Rows from block 4 of the audio encoder of a small audio captioner, named by matrix and row number. Rows with one number belong to one neuron. Each number is 128 + 32 x the weight over its row's rms, rounded and kept within 0 to 255. All counts start at 0. Numbers have three digits each.
Before each neuron's rows are labels from the 100 clips, of 14976, where the neuron reaches its highest value: "peak on" is the class under the peak. Only what is clearly more common there than usual is listed. The data: synthesised sound scenes: up to three everyday sounds over a background. In brackets: how many of the 100.
# fc1: second MLP up (encoder.blocks.4.mlp.fc1.weight, 960x160), inputs 0-53
# fc2: second MLP down (encoder.blocks.4.mlp.fc2.weight, 160x960, transposed), outputs 0-53

peak on: knocking (57)
fc1.652:154151111097075132212118124144085138114138121092131120163186128116163102126130079131143121120114185093074129105115121051052133140144144175169088074143130102129096
fc2.652:127141085149145152153144091091145177142150147173174103045153135121199160110071155118088146183130098165130164127130131137092151163125122090098185124118073118156126

peak on: laughter (35); mooing (28)
fc1.449:118114158147120121086141089153134145138149128130112104113185174145099129159117156207146111134182122112113123089094150169211146140150138166156056157110130127170115
fc2.449:082139078144140134165146185061164093085080111130139130101097123113106122144196130096173153122134140157143108152178123144084108123069099157108184093100070055111167

peak on: thunder (82)
fc1.123:179061100083140112123095128087097162174141141134095162155106043075161145144067106151106096122100100149157106091114132129141189127086061204076118097096142144133123
fc2.123:107149107174116123072121194101111123158153139223127144155098116105085136116096133062062101166085127124094097108098137082091188195138165132154102133117132109133137

peak on: knocking (57); water drop (31)
fc1.464:144165100128143145183081093075122131144131094112131113132138157157156155139128109088159079149137163135121161084124086142148171150127126083167121099118126157143140
fc2.464:096130136174079087128140113148138134103117142075133101120182173087135159101094123124138110086117149080127134201112121136154088096075119146113126140072117131182173

peak on: zipper (26)
fc1.501:077137171177140183117066155117103088149120135094165137105146115199143167121088115154094154157181104110195147152135155114103131179139067094134158163115163139110132
fc2.501:168132027088160175148189085163140133122122140127104127149122088112114143185125155163064181083104178121113103120097164118142144071088171113121069119079115142120169

peak on: laughter (58)
fc1.473:104100170078124176148070132118125145143094177122129171121153097099094093094082115164119115146215139080136143141163133136143093121131173106124117130105172185110164
fc2.473:198102099133145151104067122191108124103115113122105140132201093140117132146149134138144165068116124072175141120126161113151096091146055131153131165126134036127130

peak on: thunder (44)
fc1.224:157113145110150141161054110159136193112105153112107199099107120118149132137109127208154105120123199132143083104081154087134156109108070171183113117110182094156153
fc2.224:185117127121102150086125194120096164165142200142144149133071149038136099141138153076075082119109125133173124156085114086190136153145119089123136153133097119135218

peak on: thunder (38)
fc1.314:116129141077161171136168169078157129114150109094105196074103157137150175151147129092172154124100128138098099167129143095098194184144145160044134115127157126105150
fc2.314:123078074095057135076028116078128134130127181128154074153167121144112119127128138127098146132159123144168156077183150105134150153070100109125098170130149120163078

peak on: laughter (25)
fc1.735:129134180124131089098142080153119192103107103122080079099081130169129135148205155161142149141123131073085100105174147091099108091170165170111153161108128110111118
fc2.735:112028127160114134134167115151133151097131103173067146120154171102136071134081174135110167180115163125105115172197152132094030165086163094091139114157174167166137

peak on: zipper (77)
fc1.23:131135124195122101152129127077027113140181179145148080146137132157106078101127205190133148147085124038160133121099111136140146125122129129024113097121127066113092
fc2.23:103135028122163076158192110111129180092132128128142132158136100120147113132176181069143139128129184138135170110070123146046143124029139132148184140052128148099149

peak on: laughter (63)
fc1.586:155073167147108117128139145108137122055097135139157195162162183128123172089122095128112148151120116070158146097108086169069107137127142134120142110119125142132123
fc2.586:135147117144156175140094118143140089154125129068114076159094108149120159210138096104120191070200117117125160118132094110112102106091110090134171135141086123089106

peak on: spray hiss (26)
fc1.499:121126140159106112083196103196133158149132091124115156104128078159135049163182092094083131132157142109138087112152153131138111167070067107137106096091167062165146
fc2.499:178113145169097078150138122089101069083122104184130093159162168097145152141091132131160159096085113078147126141143118170062158140159145180135119127162122133130108

peak on: spray hiss (44); coughing (30)
fc1.347:097062147092072076103101191185139133091159167176143078085179130123178129132110154157123157131119083064124192101055098133100162131120082113156067106109133134067144
fc2.347:143150079131178142180109134148145164111082131147115139115124140205062075120159124140087119124126111173163150140120180153122149124164155085131172134103140115127083

peak on: ball bouncing (43)
fc1.253:121154089140130125072126106120068124177191143075137080100092110135141121127136168101149114103147118103158115061183148169159075078059130154135108141116107134154140
fc2.253:093072146084143163162143121163174116154121136141123078158123152162107161115133140199129137100109099183133166149076116109101162149154124085151141117136163164134143

peak on: knocking (38); footsteps (25)
fc1.633:167106112148098110181117140134143165198068125165147119091152116114099097124066077065104115111166177131123180075187179144107183138140098122182117044108101161181159
fc2.633:053163127160160125177135124150090111111102104145060159063159210103104132061123127163158169171133157096128140134059071114106122119163109139154137222152115145124108

peak on: thunder (37)
fc1.26:147086142135118141134108182092148120114145125071155167173109129146168082142191160109153167133164083136090144185068090128066128094129135084075144130116123121134117
fc2.26:074156111095127129134155123129156095138093141101162100074158121156057166126095103062110084111117132101197142137156164078128084179109142076145142113120090169178137

peak on: laser zap (48)
fc1.80:130108135133052113147148113056106128109138178111121102117093115115160148105111229149117096134139179165123156169180120070175162154137113134161157122115108113119126
fc2.80:108188117079144148152165161172119135129164123118139104134235135131112073117147036167115159110132084128105064109077130195110140104126169139146063127094164161093175

peak on: knocking (48); ball bouncing (45)
fc1.643:146121126123155143117133117146123123150116144128086070200099167112119122077146081068128152132188162128117143082141148124150158131135207171171062090122157156156129
fc2.643:168107131172126087176140154151164155122145106083111070108163100148131159134150141164136124105098112118169124161135135173094121091109154087098120159131074134171164

peak on: meowing (48); siren (32)
fc1.536:151156090199113160151084130155090125147123149125109110144112099132125119157113160161182214122121190130140079116109171130128077139165121103105219176095169055151166
fc2.536:130138111114045158125180143128143116101144160136127091099110170135096158169155078091162116121160175107129110081169072151078106111102168142163144115121140140123058

peak on: zipper (83)
fc1.320:115040126146127192122095126133052092144122105179186140099137119165128146146110142219112102179077100095122141202109076111118189111104076184148104179120140139117086
fc2.320:156150155135129128091155190177032178132151093102084164130157113153085186143091178114131143126127165176112111153097108165151062044099139062172134141099093152066136

peak on: ball bouncing (41)
fc1.63:151122154093093131194145108140100091182136127123082073188087084110128111102106089130055141094180091099111096111146106130142116124077178125161123075125144180122132
fc2.63:111111123121117096062118140150108118134124106089119103120135163118140220105158153174142160167059133179131138081090107112103116123127124106140126086171125106158107

peak on: ball bouncing (44); footsteps (25)
fc1.669:099114133107142167209131121168097142163126050194109105111124118197088141134082138098077153111136108199122134133107107138152116074076079122117105135139151149142128
fc2.669:097114079066135101125105164117153106121197188131095120085132150094144139119109141167159091130086115094057118133126108110150102118122133142134133172140130087138138

peak on: meowing (44); creak (36)
fc1.526:112106108107114113130147155140119125139134146110153110058107071131112132169137119086119150169102179158155120100071177100141080147103125106100151147134116147148134
fc2.526:185105117165165060052088068059131134096159110141168108112127151123091139122060118183147132093135135141062133114139100114131136144145149175064132132151133121130106

peak on: zipper (44)
fc1.716:142079155139113062140042192124087088117115157131101149147077090189137141124146091207143147107105139150155177159134142192149123132111148152053113086113141079149117
fc2.716:201083082116189070131108109098129137151173107102143132149148090124109143143138199111126128153139153145145113147091121133142203092106112081189196148133125187131111

peak on: thunder (53)
fc1.124:160144133089114131061137036158086152160133150175153133166075184103094143110060120178146077063151155115089155142110104060137145160021083092138141094089165121154106
fc2.124:112103183109159093191101152122146137147094137138111157091137083157153140144114177118124090133121085157141112122080154087150187134158176166135117140161101161114124

peak on: meowing (61); phone ringing (26)
fc1.155:089158105095123110052133168152152079096128161142119152160160099142160081124111130187166164097131148116118118131135142145144144079111179087144180088053164156118074
fc2.155:131130154150139140156116081133110177152190091107168153163146129124081098147161132099140151097078162141062143186176174147105133163122023112093108079133106050126127

peak on: meowing (37)
fc1.488:123167197109127151112111173152102214145105124112154087104072124127155074082109145128149123110226101127196177104174144133153108087114142131181085092144150117183104
fc2.488:128160138150146127142125164099149135137179167181165143128155098177106107104167125121091196105099141082083099138093135133136215157209088157099089188145104079097156

peak on: thunder (39)
fc1.625:116127137162109123143124114227129147149140112139150172108154229114169182214106066146113137090106150151157079120133092131126159148142083105180125137079141142071170
fc2.625:144092125112109172126079136127119142158075155115157151126084096137141104122124152154129109163139124158176185132126136090162211128065116128129110112137171112134134

peak on: laser zap (52); beeping (25)
fc1.751:147144130132123101100143089122114141124179121088108100111165113139131166155139113145150122161118129121177159163084100063118179097125164066049157126163159143097164
fc2.751:166186166096137104122112152129082154116071162139119098178122097108098143168084185045113153101137132126084159088120100131056155169118155149145138112076200119083074

peak on: thunder (30)
fc1.742:157163109131146161123117117094116125134127115166077112151094092138150108100101120132130131118084147129134103079110126172177207104115112114147176065133158172169140
fc2.742:158123142157075103107131088188129137133189128170164146094143129131126105139098127152101103189186110143185144060110129130107136159187106149124136131166082132069128

peak on: zipper (62); spray hiss (33)
fc1.250:164075106123109115100137132129103134068162091132111158108133051150100109103147151143135138207086130107200160147068163114178119121163105176090064116168184145065113
fc2.250:113162109161174137143131145141071134066104100085117169113112110161050110101141159132151190175150110093139216190083127177104174127078118120137153130180115162100158

peak on: zipper (62)
fc1.240:137101148148170111133169187177076135091073075123121107072083101179078146139147132132104149092125167050080148125157183096118087136082145132143078136129142195107165
fc2.240:128112137089098116154107101162146122122123175136110124142161149165140139153061133168140137153108104198195142125096106112121156063128132209056142104101147121104116

peak on: ball bouncing (39)
fc1.703:160068117105135116116138070086135104162138111119179065130075083146154125128146132105104103082175122144107124072113146129132146109098157146191143082106102112110139
fc2.703:100149152160114135110189172130149090150176114187109158110151089109067159081097153149095136149123116139098105084146218100109171172137133138146100120184141107179095

peak on: zipper (40)
fc1.199:147093170142107141125114153133151130062132108073143175113077126165142118103162131163124129147069135155119179168079159120129094171144162099101142103095142145104071
fc2.199:108139100120178138132170164093134136145098145141104122144140189156159120093089206160083150166165129151134120141087121125140151196146095112175116190111091162127120

peak on: knocking (49)
fc1.69:112143093116164103133162131105101163107089135096125113194113167178067119134096096112106110181164158224127148152149087170129153129121095115132162076082117153150141
fc2.69:133139155146157124074072162145120078145148149098133153145136100082156166124073110175138117082072123066139166167131138120111100163127159160126131123152079156051105

peak on: laughter (29)
fc1.311:143097124127076211133128109105098081096065145166142161149136130133106141082199161138119129144137095122112117156040102186107136123162150133085171184151122121082069
fc2.311:147116113133155076151119093117123156133126115122080155111116203173121135148096126110132175105147108167127203100214143092093090156127102122154180174138147153101119

peak on: laughter (82)
fc1.160:102135102135123147172053206080105149083072118077128137193154125163149150124135066143129149079134168107090152105169187068045151187161112185140120066077133116147091
fc2.160:115101094132153108141184079115133153090189168175085102093127124093151163160125165168138091139179133136135124096145169102165115136088106134144168108138118108141148

peak on: doorbell (84)
fc1.417:130134136147154102123144075131094126113098134140131150179100165162110099148137183193136113113162121091121161120073109158120122130150114147073124111099116125137101
fc2.417:162084170124141128144174105139067144112152137151120166171049078120174124164105153140196146134099098153095114145154072109102134198134119146148132133116120182113146

peak on: knocking (44)
fc1.174:122123155124113136162112145160132168194079153163166153095151134120094135093101160158162112108150164117088137043205128106058135151117149153151164097150171094074135
fc2.174:056183114101215104065135104121131106140123075126099127106158144086171077081170114097123099166121125140113134131098138146143128119154113219127147151091106049169139

peak on: laser zap (72)
fc1.107:154144118117129089137098130148128113169110104098139119104150137143152097063117185126135111136173118077148157143070091150136111119171149157112124050128172223125162
fc2.107:130095105110133134149117150119073155114116109058118069152098099174084105131163038091160088099154156106159110176117119169134118094155160097188107208153122087116130

peak on: doorbell (40); beeping (28)
fc1.338:090156145120112084089109116139110075095178132143141149104088123151141148108066150147139158133106137216139088158055125088099109115158132173122121187117148171071133
fc2.338:098062111161226106123123139098145175164172116097115047136127138145118107098122101103177142109079111127125147129135100093089148133148137116189157076122149118178109